From a checkpoint of a small audio captioner.
Model: 6.76M parameters, waveform 16khz input, encoder arch conformer, encoder norm layernorm, encoder layers 12.
Rows from block 2 of the text decoder of a small audio captioner, named by matrix and row number. Rows with one number belong to one neuron. Each number is 200 + 30 x the weight over its row's rms, rounded and kept within 0 to 999. All counts start at 0.
After each neuron's rows are labels from the 100 texts, of 14976, where the neuron reaches its highest value: "fires on" is the input token at the peak. Only what is clearly more common there than usual is listed. The data: struck, bounced, scraped and rolled objects made by modal synthesis. In brackets: how many of the 100, against the usual share in percent.
# fc1: MLP up (decoder.blocks.2.mlp.fc1.weight, 384x192), inputs 96-191
# fc2: MLP down (decoder.blocks.2.mlp.fc2.weight, 192x384, transposed), outputs 96-191

fc1.200,190,291,180,175,210,210,199,188,189,183,140,179,188,188,151,168,166,163,240,188,190,252,198,224,241,214,229,227,203,228,118,192,202,163,199,175,133,215,197,182,250,219,216,161,243,223,161,191,231,211,163,178,193,202,233,194,226,198,205,200,191,177,209,211,207,207,198,240,221,250,198,189,176,171,98,155,215,200,151,167,168,175,295,243,223,178,205,160,207,212,217,199,172,193,156,227
fc2.200,221,212,226,206,155,240,206,224,203,220,220,173,229,155,242,201,220,277,224,126,214,198,193,205,162,142,194,190,170,218,183,194,225,194,182,205,172,196,182,140,181,197,188,205,167,242,233,247,242,180,184,172,230,212,173,182,250,158,211,193,236,167,181,166,206,204,158,213,152,160,196,260,236,149,225,217,204,240,229,201,195,184,231,205,178,185,206,211,214,130,141,174,238,276,172,220
fires on: "closed" (99 vs 0.9)

fc1.269,202,210,167,203,183,198,192,190,228,153,223,154,237,188,198,193,212,181,219,191,242,225,204,228,236,222,189,181,181,234,156,244,253,212,219,206,197,247,176,229,212,236,237,150,193,171,164,213,207,194,219,180,165,217,208,211,180,243,260,101,186,142,204,204,205,154,239,294,224,151,190,193,212,159,250,153,167,214,168,212,163,145,231,216,193,168,223,208,199,153,192,206,193,190,213,176
fc2.269,208,149,236,203,204,147,220,222,170,165,156,134,206,214,175,191,195,228,200,199,182,164,210,155,149,193,271,246,156,229,202,201,206,215,117,198,212,185,155,172,249,169,150,236,177,213,243,245,221,149,220,191,165,208,170,185,237,241,191,238,180,181,159,179,196,184,155,202,208,178,218,243,185,186,186,216,182,176,205,189,184,234,174,226,220,193,166,176,194,212,207,212,222,216,144,187
fires on: "closed" (50 vs 0.9); "pink" (19 vs 0.6); "ceramic" (10 vs 1.2); "wood" (8 vs 1.1)

fc1.304,257,215,133,132,184,134,219,224,230,200,148,232,209,152,211,145,194,207,238,158,216,195,244,221,216,225,245,195,186,178,161,218,202,171,231,165,205,266,209,220,198,202,233,210,231,210,194,174,200,172,179,199,206,197,175,172,195,276,218,200,160,154,204,202,202,225,218,247,203,175,155,230,243,174,198,134,208,194,134,220,144,209,283,200,161,212,210,168,202,205,216,165,235,200,188,220
fc2.304,165,202,186,253,207,217,194,156,175,216,201,158,199,158,135,205,216,216,168,255,173,228,186,200,204,173,145,176,179,223,209,190,223,241,160,235,224,180,225,151,234,132,162,235,157,245,236,240,223,147,240,214,166,157,255,164,158,170,226,216,212,186,231,242,216,198,184,224,171,188,221,215,159,211,201,235,166,251,184,221,290,208,197,225,202,209,197,219,196,177,183,196,194,189,176,208
fires on: "closed" (78 vs 0.9); "white" (12 vs 0.6)

fc1.335,216,181,195,249,184,163,169,188,284,166,202,198,253,191,192,182,203,250,220,199,180,175,220,265,234,246,162,164,236,205,199,183,259,190,199,227,195,223,186,260,250,236,216,149,203,173,103,228,212,176,155,201,207,215,222,212,173,197,256,161,237,188,207,252,197,169,155,232,230,170,229,180,185,192,256,194,195,194,179,196,184,151,200,150,199,263,170,206,233,104,215,166,185,224,166,200
fc2.335,194,226,236,248,232,231,264,180,136,160,169,157,218,216,223,201,180,236,182,215,197,208,237,128,163,203,202,206,206,282,214,248,227,156,153,222,199,174,231,169,201,171,250,212,211,208,220,179,213,208,238,212,162,192,194,217,252,212,195,195,147,221,168,220,189,155,233,203,177,231,208,249,189,176,178,199,201,190,229,205,146,225,211,189,221,242,151,172,217,202,169,210,193,185,201,195
fires on: "plate" (51 vs 1.7); "string" (34 vs 0.8); "hits" (7 vs 1.4)

fc1.120,237,209,210,181,201,155,173,228,200,189,220,210,165,129,175,207,143,274,186,267,197,149,177,269,214,197,206,249,166,173,176,209,211,195,223,233,169,180,221,215,227,177,158,201,207,226,224,219,187,152,198,196,194,200,193,206,186,211,209,142,127,139,163,180,202,136,232,206,200,190,187,187,217,172,186,152,197,205,198,232,139,168,230,209,222,251,199,228,221,198,155,200,216,221,163,220
fc2.120,219,236,201,185,193,242,159,207,137,165,209,220,184,175,177,198,184,151,170,228,220,255,214,188,200,269,222,154,199,189,197,164,202,184,175,176,231,193,205,184,180,172,188,198,259,161,208,180,248,207,203,199,179,169,173,127,207,164,205,274,201,201,190,190,246,305,197,194,163,208,157,156,170,210,185,224,209,178,217,220,157,210,198,157,228,237,225,219,207,267,221,187,199,131,214,215
fires on: "ceramic" (19 vs 1.2); "glass" (14 vs 1.1); "hard" (14 vs 3.4); "steel" (8 vs 1.1)

fc1.188,210,222,181,169,195,186,230,252,233,209,189,206,211,225,165,167,173,232,227,182,147,183,220,214,219,216,222,204,164,198,128,220,217,173,252,154,190,194,214,205,178,236,232,182,199,169,192,195,183,202,175,177,204,214,203,245,140,257,208,121,171,156,180,195,205,162,207,215,230,181,192,230,196,187,198,149,194,187,185,211,159,186,283,198,208,220,189,213,205,226,224,182,185,189,218,212
fc2.188,201,204,137,203,211,162,197,189,263,181,160,214,236,198,168,214,222,252,180,184,163,213,145,165,224,219,225,193,234,208,242,231,227,155,216,195,201,163,229,168,206,238,174,233,193,181,221,221,202,211,215,207,200,242,193,248,250,261,169,187,157,142,204,147,217,224,226,220,176,188,216,217,232,232,187,167,209,200,232,230,221,190,196,223,188,178,187,223,193,236,170,230,213,212,202,237
fires on: "ceramic" (34 vs 1.2); "wood" (29 vs 1.1); "glass" (12 vs 1.1); "steel" (11 vs 1.1)

fc1.121,281,208,152,208,230,202,185,225,192,189,193,169,210,224,198,154,235,185,206,242,191,238,253,209,212,201,209,162,248,221,182,201,186,202,242,184,158,264,177,216,234,283,248,156,216,197,183,185,229,162,180,170,228,181,187,199,174,264,231,161,197,206,202,177,184,252,240,178,185,187,207,174,200,181,216,197,184,172,141,239,168,212,204,160,189,228,219,175,234,181,174,124,212,207,167,216
fc2.121,198,184,198,216,183,203,277,209,211,226,246,220,221,209,193,174,209,148,158,276,223,219,216,182,230,212,165,191,192,279,229,219,202,206,228,224,246,156,250,201,187,186,183,169,219,217,177,241,225,253,148,218,162,218,235,188,159,138,194,196,209,251,214,180,228,190,217,243,205,184,177,152,181,210,227,163,208,234,238,205,241,208,163,206,233,194,154,187,228,241,194,174,173,231,227,182
fires on: "plate" (39 vs 1.7); "string" (27 vs 0.8); "bouncing" (19 vs 1.4); "rolling" (12 vs 1.4)

fc1.113,219,244,207,206,130,209,171,262,208,165,161,168,238,166,221,141,167,176,242,192,196,231,229,209,205,200,189,198,198,206,162,187,254,186,221,210,160,228,200,206,230,200,214,182,200,193,175,214,238,187,165,169,171,222,188,213,192,238,212,155,183,175,200,195,196,185,203,284,263,148,198,199,225,193,167,128,222,196,170,185,135,145,270,202,229,189,193,183,169,194,185,214,199,227,191,187
fc2.113,181,287,211,179,161,229,179,231,181,206,237,219,196,138,228,173,183,214,231,231,202,191,242,194,176,197,256,219,204,220,230,197,245,196,157,233,210,200,215,160,211,188,180,181,197,235,266,199,185,193,196,227,206,205,182,184,217,194,186,257,210,179,167,201,210,250,203,182,174,197,197,236,174,182,159,199,189,224,199,211,136,199,200,220,194,177,186,245,192,167,184,195,184,228,150,211
fires on: "closed" (100 vs 0.9)

fc1.232,236,179,139,213,200,194,189,198,249,149,187,237,209,175,221,194,257,207,210,158,170,174,189,197,198,189,196,171,217,159,164,243,198,223,181,152,260,300,188,190,207,200,206,236,147,175,231,206,254,223,188,142,227,222,173,201,209,230,215,178,208,197,171,237,185,174,230,214,187,190,157,238,239,206,213,195,236,190,210,197,205,170,243,146,161,201,224,222,239,186,151,147,202,218,275,180
fc2.232,188,185,158,214,173,223,190,170,189,194,158,191,234,195,197,198,273,213,221,194,263,245,275,226,152,200,212,174,174,186,167,189,203,250,171,192,164,246,154,207,195,198,196,186,196,178,162,182,202,192,211,158,234,208,208,181,210,204,169,185,167,248,190,228,212,208,229,199,189,182,187,172,164,153,205,231,193,244,163,180,174,211,200,173,167,206,224,166,223,228,214,174,189,192,258,225
fires on: "ceramic" (23 vs 1.2); "wood" (22 vs 1.1); "steel" (21 vs 1.1); "plastic" (15 vs 1.1)

fc1.144,265,205,165,151,165,194,194,232,255,238,166,210,204,192,191,172,188,187,236,169,198,197,195,212,259,240,215,218,190,178,170,214,239,162,225,164,190,244,212,204,165,229,211,226,198,158,146,197,197,199,191,160,210,239,184,222,184,240,277,143,199,147,211,193,183,152,228,262,193,168,200,191,172,171,179,159,181,208,191,231,164,177,261,192,210,167,187,238,218,176,198,211,191,191,222,200
fc2.144,213,186,161,246,199,157,195,204,153,184,152,171,233,179,202,196,162,191,197,243,161,146,203,159,196,182,187,238,184,202,186,180,203,201,154,177,191,182,155,148,234,232,185,211,235,237,244,241,216,160,255,227,191,208,163,221,258,181,219,181,226,188,175,188,178,209,146,190,198,183,240,194,182,241,231,222,211,211,234,172,192,259,196,208,226,216,183,190,197,237,149,197,226,256,129,212
fires on: "ceramic" (32 vs 1.2); "wood" (18 vs 1.1); "glass" (16 vs 1.1); "<end>" (16 vs 6.8)

fc1.351,229,196,198,175,189,214,195,192,239,199,209,265,198,189,182,218,157,172,223,188,145,172,204,248,242,220,187,162,190,205,91,249,202,184,205,182,185,233,232,242,216,239,213,149,215,174,194,152,177,232,184,197,230,196,220,234,161,236,209,154,211,196,191,200,199,172,191,210,208,155,182,181,154,124,213,215,165,207,174,180,132,182,206,225,178,192,251,207,182,174,223,155,138,151,192,199
fc2.351,192,243,179,184,227,213,210,192,306,157,163,171,224,206,197,212,214,203,259,215,179,208,188,214,204,202,254,185,293,189,189,241,188,174,174,182,192,205,211,232,159,201,241,191,184,167,217,192,152,211,207,257,138,196,200,187,216,236,187,235,209,200,209,208,141,176,211,201,198,263,199,174,214,248,263,185,140,154,173,221,203,194,194,199,201,173,234,190,204,263,210,219,177,174,182,187
fires on: "ceramic" (31 vs 1.2); "wood" (26 vs 1.1); "glass" (20 vs 1.1); "steel" (12 vs 1.1)

fc1.179,238,198,160,222,184,199,250,232,228,236,170,205,231,159,152,175,188,173,240,241,154,201,232,229,196,248,217,185,192,218,176,198,215,158,220,131,146,210,240,225,181,233,187,207,244,191,183,183,177,225,177,192,200,214,167,235,148,224,167,214,212,249,192,214,199,218,201,218,218,196,181,170,176,195,166,211,161,188,158,178,118,163,251,178,172,212,160,216,223,177,199,176,176,191,218,168
fc2.179,227,163,160,206,223,219,280,153,236,159,248,181,210,174,205,237,221,185,172,240,206,252,233,169,202,183,230,175,202,231,188,231,173,168,148,199,240,220,229,157,152,199,222,215,180,159,232,239,231,244,204,209,139,199,200,176,245,205,176,200,215,239,172,224,203,218,259,197,213,245,158,204,217,228,205,224,232,181,253,220,191,165,129,170,213,216,236,195,180,251,227,181,166,158,243,277
fires on: "plate" (70 vs 1.7); "scraping" (14 vs 1.4); "tube" (10 vs 0.9)

fc1.83,256,234,196,188,187,172,206,265,275,196,222,256,228,189,172,201,217,222,190,197,125,164,183,248,199,210,196,194,258,150,140,222,164,179,241,204,181,186,254,232,176,224,195,176,225,208,189,191,146,235,163,182,217,193,203,237,142,252,162,184,203,226,190,212,185,128,176,234,221,189,171,224,190,130,211,172,126,192,192,228,174,174,232,202,168,239,205,208,219,162,216,169,186,201,180,221
fc2.83,170,189,163,190,215,209,195,124,239,175,189,194,187,183,197,205,191,221,206,210,189,217,151,216,200,232,223,174,252,176,197,179,245,185,186,199,205,209,244,184,153,231,281,141,228,192,229,216,228,212,208,207,157,211,187,215,225,175,205,241,210,181,171,207,193,207,224,218,179,212,211,209,191,233,203,237,245,227,240,232,179,190,197,185,209,257,239,239,213,236,234,227,199,182,147,251
fires on: "ceramic" (37 vs 1.2); "wood" (23 vs 1.1); "steel" (12 vs 1.1); "glass" (12 vs 1.1)

fc1.314,251,170,149,206,170,168,214,216,218,211,158,175,233,180,178,152,194,204,259,238,188,219,243,207,231,217,245,181,199,226,168,182,194,163,251,131,158,246,213,240,224,260,250,176,200,168,174,187,203,191,186,165,231,216,153,193,200,215,235,196,203,194,212,245,164,243,256,176,185,180,209,164,195,209,216,190,193,194,122,211,160,209,252,169,217,193,211,191,216,189,222,168,227,175,230,207
fc2.314,233,154,221,241,219,173,284,227,193,177,234,184,223,236,189,171,178,183,170,256,203,219,193,158,176,178,177,211,240,258,209,235,211,192,179,234,189,145,198,227,228,192,177,183,172,214,178,239,246,206,170,225,144,219,228,185,220,160,210,180,197,243,207,212,214,187,227,178,198,221,173,185,248,189,210,189,217,223,219,239,223,251,164,169,222,246,173,170,221,238,213,172,185,223,197,180
fires on: "plate" (99 vs 1.7)

fc1.28,241,198,149,194,230,198,208,197,184,209,193,218,214,205,185,214,221,175,231,232,214,228,163,207,253,215,223,158,196,177,149,177,189,207,239,199,192,240,162,239,244,291,253,211,222,172,183,175,233,202,128,201,214,233,200,178,203,227,241,163,211,166,241,160,215,248,218,213,206,207,212,207,204,202,141,179,194,201,220,216,182,182,246,171,190,193,219,186,253,190,144,175,195,166,237,203
fc2.28,207,160,213,191,187,161,217,263,229,235,191,239,193,249,173,177,205,190,182,218,150,206,218,154,208,178,177,209,216,201,175,238,182,258,241,206,250,155,201,222,224,226,169,296,150,248,232,216,183,209,184,187,216,250,241,223,144,175,161,198,189,204,247,207,180,174,185,163,229,184,160,204,235,209,206,191,182,192,208,213,266,217,196,231,196,186,196,226,165,227,195,152,183,265,226,174
fires on: "plate" (31 vs 1.7); "small" (18 vs 2.3); "hard" (9 vs 3.4); "ceramic" (8 vs 1.2)